A small masked spectrogram model, trained from scratch.
Training: soap at rate 0.0017, batches of 128.
Data: 39062 training examples, 49.5 epochs.
Rows from block 5 of a small masked spectrogram model, named by matrix and row number. Rows with one number belong to one neuron. Each number is 128 + 24 x the weight over its row's rms, rounded and kept within 0 to 255. All counts start at 0. Numbers have three digits each. After the name is the row's rms in percent of the matrix's.
After each neuron's rows are labels from the 100 clips, of 14976, where the neuron reaches its largest size: "responds to" is what is common among them; "lies over" is the class under the peak. Only what is clearly more common there than usual is listed. The data: phrases spoken by 400 fixed synthetic voices.
# gate: MLP gate (model.blocks.5.mlp.gate.weight, 512x256), inputs 128-255
# fc1: MLP up (model.blocks.5.mlp.fc1.weight, 512x256), inputs 128-255
# fc2: MLP down (model.blocks.5.mlp.fc2.weight, 256x512, transposed), outputs 128-255

gate.317 137:128129129065155133115118124119080112129128103116178144152137152113114131128117106125184134132128120129129095112156075128157145152136135121146122128130124162111160113155138078106128119128129098122129133124134126119129166190134117129132062137126108104143130087143098140106124119151106095125124091162109144124130118119117152091057094134125129172129109169094119168148143169103129125173132
fc1.317 116:130118152151123136139132129119120128151127163182122134095132134077137128103144127159130118133134097119116135153135142143162129070120134132129155148134129129173119122110126139113129128112096119105121137125105073134138107137133143128102128098148133152139138106068070146159131091128149124124129097112154141161131120128117190120142203128063112144128100136069116131108128135117129132117129
fc2.317 086:129124134126112108119123132255167128185077093085155124134116115126136144127114111170130120146168129114136103124138123070124174150142136151130117130106120116096159146150148109151165104124152125132129133127149185089144126130116115133142148159095132127141153113173139134090126175147131143141122173157109105129129128120143083099087083119147156119148126129130123130148127110132105113138124
responds to: /i/; text has "key"
lies over: /i/; /k/

gate.377 076:108147147128119125120097167170127158117140163097123115166132119131160147138098082128104102112131115139130069128169069128108130110134129111109149146127137138113115094128125125114136131136107136140128129123127153125125129129123110118189120125118105127126118123154148136149123157095130142139118144122145118174148153133131136082124115150124130122162126127115106128142129124123133127096151
fc1.377 082:106132137129125140135160135120131123132107128140128119076121157123109115128128145126132129127107128121181137149129126140131125136126110154130117118096125128134133143126122127181129133125147079154111094171132113152130165104125136119133177129132124083130132132120138110129130127128107099095126147114117128172087082129127128124080121166128155171174125132137153124127114158146119123125128
fc2.377 091:169158129127122097092126125127154111055137137150132108190140130056178114134136120131125129097117132127112147185160124119144131128121097126084167129153124132127123129091153143017156071125119108128147127118128125123172137151131117134133156143151155117139111145130140130128115121117132133145127116213125087093066143124146128134128117146130101135127133128155124212146115130134127116120105
responds to: reverberation; /ɝ/
lies over: /t/

gate.390 078:149128103127114189074126132134126132142123131089129091132173127064151095122125127098072160136104118131124159094122092161123174133131142118134136143125118125125131138128113128108128130130129141161153136129169167125135179126132182130067118130101161108152109128132096141131161130138122178109137128136135142128128144117104138164161128160192092122200131117119147130065098128127156133070128
fc1.390 083:142125131135108114116105125144098128124102116136129099103163142172062153114138101161108141141154132097100134093128120102118112125107086115115112155135108132121119094174128121116156130165123103130127138141129137151131191163071124083134128152093139144136111114121128142158135132193112136146165128139148124102136138085137129127137143128200112116074116145156137133129121135127111096150112
fc2.390 119:128128141161117140128148123123155126145095126121096107136110135150122146138109108061111165133128128126133148169129128136125139103164140125142119127073114098128222128176116130120098128125128121152132099128127119100107132129119124162154126105163116124143084125128097094078129110129139106143131128074117119156065097100131090156169132142101127127134127130134132162105115055141088130136094
responds to: /w/
lies over: /w/

gate.408 103:069128138121127144103125108135082144124127141116114127122130147131124127165149101145133117105160191121160187125115137130176122134134133135129134156121123134155120136133128061130131169098170087128097139124091187128134160132128130126157111141136092148138134124148145104140126111137085116091130125121131128249140118136145121130149141126159129255121122139126102154132095130140127102109131
fc1.408 105:118133126115127125113108131128147154106127127135125116111121141129125127159118121130101143112158134172149128139129122128125131119129140128136123146128100131116099090137128101128131164120129131090127141111110130099125154151125117130129128128137129130121106120160151131128130129127104198077114124127132124177128079113190137128121135128158141153113093141128126164127111131154168106120119
fc2.408 131:093124152105130118129128130117199125144133128158129127080128129143123138177131127152099140125128141139113131118120081099148178142127154130104120119145107092131138110146129124143145173130130145106109181131127143121143131174129105095148111132154153139132124132187128118130162134128080130116107090134140130149126111108155146132129116128092128139095086136130135129124117167186174189086116
responds to: deep voice
lies over: /oʊ/

gate.492 143:116045105177081125155115106098132128118116152100100122104133117129144143128159129118134134134078128130108063132106128100070130099113103142146128127126127196128095114111131096147125088122149075117105128104122173141117122150136177137129131154122113117175127151127118148132130103135138132106120105109131148083135109140114120059127127169157112103158109081126170127110126129109136145096167
fc1.492 136:133192171105190099086147100148112127134184125156178116160118144144101115125113138126115135128161133099150192120143133140163123137162131132132128102126151111117194124156125141119128154166129157130144137140129109104175163127117064129170119124126160137101131118150135115129091154104125128130139125138121113157098153114192127184122128101099152131123160174150111128140130111143100106150122
fc2.492 117:097151127108174137124140118159134142119136094119120131118125132145140120137126134123133128089202128089177133093159128144097120130169133204134147107147113127117177148135092198120128120109105145153110149157170087129135168115092091134148134090123143136125129124148157127096103129081138135142111104129154130123128126129138106172146086127111139128125161141163130118159117093108127126126084
responds to: /p/
lies over: /p/

gate.471 067:115189139112139117129131142089066100134136113138126115106143107121124130118166104108139128204129087113121126073146130124149142109111128119128135125125089129105135143116128111128056155121134153129131128109141121115127142128078107171126147110162169113167134150130135128141126190093117130119150115089177117120115119124118108099120129084136136140140131127128122176097123105130133129162119
fc1.471 069:128123121085170170139127137118096138140142138108103127128087134129123127122105129132120133124113119127132191120122100140155122154140112107115117129119126119124134115130148206158139129139121073125129130147091172191158129085132141114122110119131129200121129119134128079113090122138134168127105130128091093141126179141116130156125146124134135171117116103130159126155148132127139162131184
fc2.471 118:135128126162119137076104095170149144137115089138135129147124128128094128171138152153157134128128145117123084126160130097129163135111109198115182134140172136157126130178121088112135125137115126125126127099130128179131115122156116132129144143027136128129142092128169111124185150152114127141134102108120107134115099100132141107150136144112106145075146111140141138131130154129125090118137
responds to: reverberation
lies over: silence

gate.431 086:128184174118157125112157127124118154130127120163096117130127139158141127130130112093121128134122122127129152100101136107094117142163138140135114137160126134123129132133119113100128157120105131134164131148138124116125185120027130107123139104040123110127134106128124085119130145131119114113128145145122135117125130105137128131112103133129141132121121154103128129131135127139140127167116
fc1.431 095:123145120162127119127094127128202092107110097175120141132159120117121143133132093078127157134127118095127125154245130129163146131178122096144130103094128117177124135133146118126094129147139141141138121141119131103136126120124129135082099128136140132145130135127102128154125125146158107166128124134123124081147124118105128135127146121177103119137105153146118126132125124130127140139160
fc2.431 126:121134166127150140175149140143126168120135156119127142107196099128138133128128109111129128204124150108120114139117162118119148112160187112134090123103154130127130152083146105221107157128123131146131135154128128127138126129152132125127096119115161153132128124130111128126160136130128125128151127122118132114173110181114150128134153126158146158154109173163100171158170134128131125141134
responds to: low voice
lies over: silence

gate.34 128:168129128131144162025123137128126132123127127185141146120130174092123132099149136117120142121135144128124128107144153134160163136131109140115047145153127187086128124122153097130135121180128132121128111123120170128106129159128083124123140139094129111127133166151103108121132124109111169093112146106131131114142139083094114124125139124148115132167167156124159136151157122138126115134120
fc1.34 134:185110125135116104083132109138134141106140149128140128131111129087168161119117151126160119130126147055116131097140119146143150107128138126062048117126187160109122117129133130119128125138116137071098078129084183109125090134129153101120103133103129168129134112124126101084127112133117171128134136111139146128136133062118125112085110129121110128126148127101109123132141136154126153181150
fc2.34 059:152171092119123103048128133157106124136130131089140142149137111154156123093132116174119102133123117132136144110146121108140123199133141138109120094149129117082158129128146157132143103104133128159124114108120147124111127155081153120167138131108131145158103127136137169128123109123082145122135150128095125139135093102130117136129178181129132113133122114130117126122109107169129147120160
responds to: /p/
lies over: /p/; /k/

gate.75 082:093179074135130131120128142091144142128127084132109126127126129119153130107136083137127124121151182119131092137131123127090127141149117125144124153202109114123109106129170110128131149141134128125192124126128139123140151120120102133170129087081103146129137136092142165152100118111114133127125142127125083139128146134120105129148165135130097141165140142125106124140142150129081134118122
fc1.75 079:110150139143121143128119096219101096114127173125141120120213124133119129129128131136161135133140077166151165126126126122164112123125151122132157077100180115101144206120104128093143152128136099154088115123128149155085120109081192117099132130118167093150139131151116121124150163142128136122133122130119152128123146130093093176135129119120133114125156117084170126147098135123110093092132
fc2.75 136:124117118126135108143128149055155144120129108111124102116128122126141138132124094122084163127150162149128093129127116114107173133145122130119112123153126106117118117121174112177128132127114143117148139102162130128159134143162094132136123104101082145112141106123145137128099125131099153122143092110157111128130122093154164103121128098116128127127105164164080152115110117107134150148128
responds to: low voice
lies over: silence

gate.355 105:139104138135139131114106094058217165181134137145162127129123110075142102120085128134116118132099129155164127093131083127146066100118154129094146162126133122126120129150147130127144139191119084088114130109111128110156074112127105128113099099193216127112150141114127167118113120146100142150141123145128110127140166128128128089111094140128144121083146173070198120127128130118131134146138
fc1.355 115:106128115130136121157127126126124125130132153120131165146149137100148127130127127124144127123128098121122133183111089142154130144126124132160143046139121133099134104097099131089149160129131122102123127191092120104115169169136144136083112121125119109119131123142044113129139130123149123126137128139122162122083111089123099161145143128128139165130098121165126105101132151103124096126101
fc2.355 069:102122112118123110089156137128128146077135133140136168133107150161108119126096107153094122130139119128138111170115148148126201126162082158164136124128157117129072097119154131165101164132124154128134129150131149134096128180131131184100126143108149091134129128135129121095131135161155112129138130135129165118127134137106135168147100111108080130130112116150131130110137111131074168107151
responds to: /w/; slow speaker; white noise
lies over: /w/; /l/

gate.254 121:128140158184098087134141145127114157127163103128128148103167137137114101117127118091129115151125133138112123110112119125145132127164114168181134145139137139120177113092121115107119128123141159150136119111158128163093109174116103146125123105129177120117129119128118144110127078123130133120118104128101123150122095130076128128109090158132128120125123160114168134149090122111127163124127
fc1.254 127:119114077076144127123119167139130162106131157171128107147118147156149125129131153134109132057139132117128130135145137115124129153204142102118145127118136095119048128128137155094148129156097131132126125144136100123101136136148133126126113138118083072119098133132140118127133131167162113114111128128187138115139139103145132111159129130103206094122128159102154125134131129128136126174178
fc2.254 074:131105102129140153093135133154106155129080128173145114111169134123153128117108125153100118104145136129118121130107131149147146152160164181126161128137088110123106128125120147144136128133100124197131155125165164122091081117130098149161137122127131082122078122121142116119133155126119124134104134106123128128102100141129103131178135143092127089160122151092139123132124080186127107130182
responds to: /p/
lies over: /l/

gate.326 096:119131127154121125104068131131136127118128136142159141139114129138130142125130129128096151128112117128128128147119160097137118205141115149130143164126088128155129124132118136129098124123121128115144128138118114125128133133113114126067166141082117125129123141134095124119130113123215116060229145125161131126125157135159140143036151118122133106070163123114153126149140141129124126123161
fc1.326 100:130114128086104111112120130126115120127123121121134144119089109131128083098135114145093135137135135172131129089119152132140110127128089132129126134128153136110132126131121110100088128118131128140209200129149128126120109089107128148102160119089021082077130128170128126127159129111224143127207132128112116138095137146142130100154128109141129115098133129074150128119130116133127141145175
fc2.326 080:123135095124108078159096138124120146138159126131112130128137121145126147143154142087090121127185122150123131133128124137122113122135156116172112071123129123149083125164126130130088079068135119127157111124127124121127127101128157128126100185133128167156067122129179159131101108125134134141171133118138128126123117130111131134127130163121147128107166112171142098125137106126150112144149
responds to: reverberation
lies over: silence

gate.504 091:145129158130150111129128131162100120130148136121127130091115133100139129109153128129128116129139113101112140116151159091097132143120161099136124131133103127112177086108166032128131156115130138089158149133216098135159155166127114102153105107111119114115146148128163168109119118156128152161114130104108128071113120130134160149089114190087143123148138148108076112120125132088126114122115
fc1.504 093:092127146138151119128124122131123102125138095115132107123116142127073099173123129106092128131131129138144143138082125122120111149136054129145115099147102082127199122143151127163131142165128137114126127088124114145129131119184101087107152128117128111131112154156125123130151127140119119125122154131081149137108115121112098136077123129131125129118121123158126152136128125142176125139155
fc2.504 095:133147128127150122097134123134123172076153108137115129129120161125073101133090106110137147128127139124111131162136122120141122155142174152123084122135125103121137158068134117134119142157120129143150127125141142151146082167128123114129146116136117130153144142125130118133110123134133139177131084140090111136111156133161134123158080117143131137141132115096109134169149118124093087115104
responds to: /w/
lies over: /w/

gate.216 123:126144111130098130135102174083176127129139125133112121139131135128163147138132142127150111128128130128157144144134151123145112112116129128127166118163168078176118107121125081109128131129130148094149085133117133128070121150147127081121140148123108098171103155089126134101114121188147128062132125086102129105130110113095178137097255134122128122162101148104146089127077129132127150143130
fc1.216 100:116088128122159117127166135129093110117122126124147151132117179135132144124108109129083132134128128127132102161076152112165138116132152080130128151102114177129167118160122125138130120119104137124077143085194160127119126136131158124143095134140136132116125126148127112154196138103139128112115139132141135130128158149125094136145062129162142131050151150120147128133127170128161121118119
fc2.216 103:128146154128166099082116112143103135119078143132135129105122132104095130092139124128126160105148133130098112126133128121125159125147046160105150123107131129120137171112142148130114103119155104150096157126140077121151130137058111131134148124124128151167120082169162126147137127141131128153129112141127114163084146108145105139137063141164129128147148111133126171145146113140127150097106
responds to: /p/; /ʌ/; /dʒ/; text has "jumped"
lies over: /p/; /m/

gate.91 095:120119128189110072128158120097149116121107134133126128089147135162133148119129119140145108125128106190138119127125126141079135125127123142096124156124112135136122153185163108145118128167135107110094117119131153129135106105147127145140159137130126124124140129177131104126167131123138085154122139127112121128104087124129098101082127137126095108128126095120128107133129151129090106127144
fc1.91 118:076073128150107117130149175113140120121105072126138158129149087141089148131156170154129128144141094129133149092076126134131131100093180138128183131091137125128086128176151161065088149149124141160108126103123129128116154129132106092161092128141112075131109123129113128144127133129133139192118093139122129127150091152143119126138114162105093085082100135104211112128128120130130135130130
fc2.91 084:129077150133129100168149118134133148127131138128125129128132130128118173148140151184118127127165127084163128122128123123127137125159167129114145128063107128111121123133109137102091141149126128116126105151067102147085148127152150076151128109193091135119120129126088132133120125138167099122106097184139114118104136129101131129098133157116118121155117100126148157131118131119128129196128
responds to: /p/
lies over: /p/

gate.473 061:131113128121136135119065117080106103110125128129133161129134163127114142119136128126067139131137093120113124206111072079182084075130073138141134124110113128157142134128149118116109115121128145128130125128088134114143146133083152125115073120137134125121146128127134127088140123130167171099128109134112067112091149136127128127055123128126109149140103088139127115063161127101131128128115
fc1.473 077:121117203128123123153137088127137128133162133130128140122130153121119120099115138153113133146147108131116127218095164129157132120129123136157153125113160156145119143139139173113132152126108123129089133123136137128148139123141133126148118139172156110171134130108115120157159192151123136126131131151132121128099085121113129101126119136146125111141113117137083120128123165120187182116150
fc2.473 153:102113107125126118117109127128117115117102124126127105100079140126131121103105153118058122120128112117143146128097097132125098105107105145141075117113093135101139128139148112132049082095126130095122093118058125120091131124113131131126107112120132126112092162121122114131104121060117131122112128128109105123114146121112104125017115097127104134128120100111146098129128128124109088127123
responds to: reverberation
lies over: /eɪ/

gate.43 087:088138090129163107104086136136164144134107106122128142119132145094101121105123128149129153137037132118129125085127137125139160142157128122095133140143127128120170148144147128155135128116061129113050132164140116154140130128166138121127128171125106130129141115114129125126121134134108121195150133123085093164131143154128090122131121127122130116124129096073095108123174133134164189114127
fc1.43 078:160129121148187134124164138143119111107183111127078145126116109103125102107135119123089149125144133103052134132131167151130136145047108124131127109183100124115121129129100079118133148160187112126124098124135146103133129155137093157185153104128128127129128132128116143128133124110128127104127137141121056137144115128130106141124127124128114129117098127156175132161129118092104085114127
fc2.43 106:124162129127137124122139135138137164140122070139197144121129084144134137117151090128122147141101151151175138072134130099225120124146135175106162139136148134136160149127130121140156101124075115135049148121142130124179111169178135138137120205088117162129164101155148124114141129150128099127130132103136101125157176128127104135137125131128132118060109123128127142156135137107163135127144
responds to: reverberation; /j/
lies over: /i/

gate.240 121:122152076144200137150157121116117154140176109086134127120127148134163122128138114120130144132128121170129133129136097095101129121106131134158126123128126108100103164134130104128127117120136141126079125113156128101131067106158165131125128090116141149156152138103129139153131120121116157156127177125142148090156060103127136164177097128135124127169154100154161109067126095127174104131102
fc1.240 138:120129153096136110110093127129171061152076130167132106130093149096109100152127144127132118140153128129112095153119139140185093138165125154129129065143115119133131128096114151133122159145128117129122130158130131032102135128075124112109113132131116126092129125134130117115103157127151153135123112095146102181064172132126109117102144121128129131109116136124112147201127104142122160122124
fc2.240 095:124122205053155101121115122153128128129127097174132134135121107127130131105112129112110130129149128130130121108087134146128160140145117161120141118143086126100184143122150141151101129118181106145132105188163126119096130145092098084125120141092106121146113122135122128128130131127119146085141145125144119092100126053095064126063128128124131126098157106122148148119139094105103146137128
responds to: /w/; text has "quiet"
lies over: /w/

gate.259 081:142101134129108104166128149112114082118114102134115130151130123126182108134167110067142128128142115128079120115106057111087143127129126155160122137125146141116115129094151169156110128133158123117152128144111202130140129201126105143132131126125103123123113082133117171135104121137128095155129132182189130141140136107141128140129128182112095089125118113128120116115151168089120128138129
fc1.259 093:133147110128136128128130117115118131110147145121131143122129128114090128118143129118085124143126131134126142129127141124122078110132099122115108128178129115126112128127134127194153155165108128180143125130144146088128140141129071145153147128092142154135152124141139113134146139104130129099154077128139154107130151122084129142104238135170129103135174164173114117139116097156103145153125
fc2.259 090:145121160126157141130126128128132130152122084187145134102128148111136133125101153168128161128145127101143121135084145100139133128112127167138114123157128128155147072128111141152121137120098130140144128138139102142158092100136139065132113154095124123127109132137098042134163127133117146127136114058127133114095099160129123130128077139105123153108134148114083132129145119129123124118119
responds to: muffled (low-pass); pink noise
lies over: /s/

gate.275 085:103133127088124127163170100090097112132155122138145132132138122095125135155129140128090137139123124129098078143144180088153155141102130098167131125107105123167150131102158133132131156120128131102108088143106108124128096157116167073152132146108128158137135140063113146119120128138153129133122104115123127125141099038090124130151130191102117144118062091118126092064191157127119113126143
fc1.275 097:076127096116081122128122099098126134098152176156158131162138135121131129128165126158120141105126146117118128160121146121129143122112129135135058119104119131144175172112151158113125112120145122109128131118109075080131077148126161115129153167097133151128125125123117162133156148135115099124137099091110142147126143131104132133134120175135115142124092107129142124146177125165165175090128
fc2.275 099:114161126165124128128141128136133063158094133080149102125133121133150105108142163149090125133110151162087158117165163121135129163126092133127136128113129105117166121150144127132148127123124129119113166158165141126133099127122109135121081130128138103110141215145122113084128140085128131146122128128114098128053154116127118093101126128148162129164139080128128132130116140103134126139130
responds to: reverberation; /ɑ/
lies over: /ɑ/

gate.25 132:118113129129119128086127132111129112116156126183108090203132130132224145133125117122117137131128099129064077129179103125130130139121145129133123156125102125117126127121182108082105138123124132112128131121154131126121127122098119111140117124120159116131142128109170160092127103101127146108146159180128110148207134143137148121128112143135109096109096097137120133143125157122134120124167
fc1.25 128:154137142128129118126119133128130131150128132208109115105162126080155125131137132050124150115115131141118129082129126132171142141144149127129128127165116139119103125102144088054143123101151158126147121128156136111125108152120089083215067091134129117128140129105150165112149126123124140064128147135142137134140125143138128112135122163138138126111128045136158120169140133137138128092095
fc2.25 082:135227131155128103088113126122133127119102138128147126120124106116200144146125143060125103118096125126136169124105132134139050124123147135144130115149108159120095159133128101121108127125174096129142125132132100139101121096143162125183085118123152132155161100123117199129136084138128096119129144106127091123135144129130139143134135131171120126156087078128114119125126160141143120137083
responds to: /w/
lies over: /w/

gate.458 078:087101133109133070127138148127119166093124095133116193130138147124111129115109149166116113129127138130154116137099123128118138144130138129099128122133138146100127133126122130123146110130165164123179127164052125164045128159130185094197100173136135121096085148145129124157150126162140129117092129155123126127128131121135083127166106163127134152147120134128160087127158116139128130139128
fc1.458 078:123141145158113129122201152105129119073100119127153122125093098106148104220128106127130177127119168113112133064124165157127094122128147126158112123124128162135128133152128169150130128148132117128141131148129122117128128082125114078127130119107111116085162128103130127128129129120127124129128126129128142127167127165121105173136120109145134114123123117124128163140131135116074111143111
fc2.458 093:128117142132102128137191121130128109118131076135122151157147100135128132136112183096094102113119110138139117102136148133140129195137144087095197128130101137147118182122170098115118090128136125198079164136134129108147132178129124134133101128132102095135122151142125116110149132110126141128134091132128112132131088175168163098115155138121150125169125145119125099083098128162163128075115
responds to: muffled (low-pass); pink noise; white noise; clipping
lies over: silence

gate.495 090:127157122127145129128096064063097126139142119127128104117152128149149188139122125073113178138130082127130170144129121158130133129128152122104127137032132133154128081125104121126107217178113099135134130106132128128123153171129188138123129121183148145105169135110134128138160207147149138129128128137121145135123142128108127107128129135097138119123174135111135075118118119133128129102122
fc1.495 090:071182145108126127096129167101124052128104122103141098168101110150127160133175155107126131124134134111126164087105129128121145127122189126206100132128125141130159103133128093131127153138169131088058124106193114153119132104132145156113152128115122132137133163122112131123126173128121132153121100129127182142120080110124173090142133168128131129083128139153103115120122129096131140121120
fc2.495 117:110169146093158117120160214124095101148149125169151126161132129116116140122120122159128146199178160149128132109087102103107155190121156145155108108148107130101152129122110180130131139164174152135124130180128131131129132128128100143132134141090128125156126101135141131144128117127104133139128137135129135131171162143158143076091162141145123149135146148133119142159131133128137130138130
responds to: deep voice
lies over: silence

gate.316 132:101126125120142144129075162127111131128118135118132125129128125129123121110124150125145121145114130139125109136127132142133130153163129129126146133163094106101158133210154139146134129137125127141093139136137145107114105106132118079129114103116128085126126153126182101146121159153081128111145078108090110081127128162150115143076130127124124148136133126081085142209105127143122113167118
fc1.316 127:135157132136128070129141204122132093114119129127126122115146209185170129141142104146129208154158165123104123130133091143141161128119148120097121129084143153169103114122149148121139122132087096136134115093093126126149132139148129111138149159134171127145126120109106138131121140123130126142130096119117132165190123106143142127115124130121173091133124126134126123145135137107118130090119
fc2.316 087:148127124106128129130171124000115118074161132127129115128155117102139111133151109132104139105106129120128126128149138137111123111114116132144125103127109150111125123127128122096114132137127139106131140139107107143086089151084173186115083110206102139118124139132108121133103104119132128136121118142160152125130104138133157088182186136145118137117128132135173111115114109131175157116145
responds to: deep voice; quiet level
lies over: /aɪ/

gate.475 131:105168089152129123136120110135119128137133149121136134123126109117135150110121128128151112114144125087145126125132116131105137123083128057099126135128160150127155083183140123125145127121098127136135119115150128110142127156141095104151125132151123126101129157141185112143102142140130128140135090138111128107123121114123130082137137121110157124129170107081151137117065144110184209128099
fc1.475 130:142144128077106130117108102123121149143132079165131154129138132135121117170136128132127148129101128145124129165079146128162112109146129204097149110129113108135046185108052130078123137145137117114128137133104143164113133117087141145083130122130128128134079128099119143136121121128127130126132170122160160121115165141141162136131124110135126136140121117137115146114149092142107100162077
fc2.475 072:129174128125113124137130098083118113081124131130127161118137140063123108152122121117120149123128138121103131151138107127114146113076143162131171127130113123126128148062138169086123146133086120131127111120131170214102137229143153127090137129162126102128095112150154130152096127146133066149146137130171139150116128135126161140140157132092099127067123140129128132105080128130130134130119
responds to: /i/
lies over: /i/

gate.465 074:129174134123127147118135125129121142128131126159149132129146136128139124144112126147131133123173085141133128129181177129129147120130125149136190133168106169141145116149128174166132128107142042119202128132124129127130173140146115131144182101128169120132126137082115127077128121137128128128120169096131129119110130117127119129132110112137131129132149137172102118128139193095122126131129
fc1.465 080:110162197132095103129177109088119125151147130163169109127134119128113096182131128130136133134176098151139199147130108127112132122133130128126190140128144124134135126104128114165137129144129129101127156136158106112163135123130140140131118112196178127120135175124132127146129163093104131109164089145116134124146121128119142115071143133127121126127120131131081136127125110120146138125124
fc2.465 112:173122096122149122149099168132140111162125097109117140145120145123130128130130127134143126097134109125121121100100131119163121138155152125120124173101142170125108120169124133129141148150150132129146168142181164096160093124122145116138136130073139125120145127130128156130128156157123126130138132140098075148163123129153135127128121170151111134080161134192137126129134105118157160140129
responds to: low voice
lies over: silence

gate.283 078:151143162104133125133099128129113131156126153133125101121164105126129139158145128127133176121145129134124171145191154121108116127133114117128043200133111114132106129099130094077116123194143164096165125114072128125125117186124130149129096110124116133128132120136127133160126136122129156107127126150129145115122149128133114120105160129118140115143114130128112129163114150127139113127118
fc1.283 072:117134143094143145127096145142123128142114134129129109098133112174121097127128128130133160125118119158128187147140082124116133121124110133146096124128131132128058091127130128113144141127128128129174216140138130119185113174131101183125074128141100157117138125147140135112085128127107115129124117189117127172146138117147130134128130132124119144175068142128126106132124126122126138098111
fc2.283 106:129131134127091107123133133149138146130125131098179068094110093112125085124084128106082115094128128183145141106068114126151130096130132147157154114124087166107110099152117128171122150125110126146072112160147075115128128143187096119123124127136108168110095127124123114112140128083128128142129150154117110148203107165160124122120124099115129124126114128127128120121114128100208117128154
responds to: reverberation; deep voice
lies over: /ɔ/

gate.305 122:122135126172090151132123116138119122128154108091137150108127158133126125122113133132156159058117111126129143108104121119106152070150113112129121146124127098135139112148132152111105134127119121136130091122132122195124087116185119152133179139109116169127125127118127140090175144094180133108138096128219101180107127131122154136133075138160203101119109123134126128118127120128112122100150
fc1.305 105:135129104125142117143121118135121128146105104090138138080140142139202134124083132138141111106131073126148152127121091122123157097121065147127155156140130131136106107121133186150099123132164126125100152127149156147115099132191121183158174151118075126104115129128127093134181141124128150063138138116166106109088112111121120127093078119157101129131101121131127135171133136128145116093140
fc2.305 077:128178205125122185106160101114111137131133106123168159130123128141135128107130136109126170122144133095135153118111132125134116111095085085131146114107128139159081144130127138128108147118139130185113128072149086135179114141128130148134140132130145127115133150135091102164150110136170151088136118153144126219078108092154128091133124122121128140082087127134130127127133149087086099161130
responds to: /p/; /ʃ/; /ʊ/; text has "pushed"
lies over: /ʊ/

gate.389 091:127086155133148128133113106131101143165123125126128128121123128113140130121129122122107156089134113086139081209197124128147126170130128133133091127139131093111115129134047142128128137154086170132129127115170088124125095115129117135138128126086136074140064109137136131129099145177143141139111142128127109126122122128122141180104152127131098127122090150127133157139151136132109121145127
fc1.389 103:104149065146117120132128128145140081115137126139125117100122089131109115128128170127165117128145116100141154057080111084100129136126181138095161078131130103130139126130164129168124191124151184133137147119124158114130154129132130098110150103165143114131157114139124128077155136131134121116122170142126113128140128146139128128133108149122129100103120108091116084141128100131135122116124
fc2.389 071:154130139142126152134151128109129109091092136172127112128112128128137128112116154089129171129130110127120116143149128122109130107117074106129150145114128127156072122098119065102158124104117123160125125090147127121097091090130100148121128116118124117130126131174161112130128129070129104124124105124130109141117142101146130139146122147130134131133149136071124128120202141136149121115137
responds to: /p/; fast speaker
lies over: /ɑ/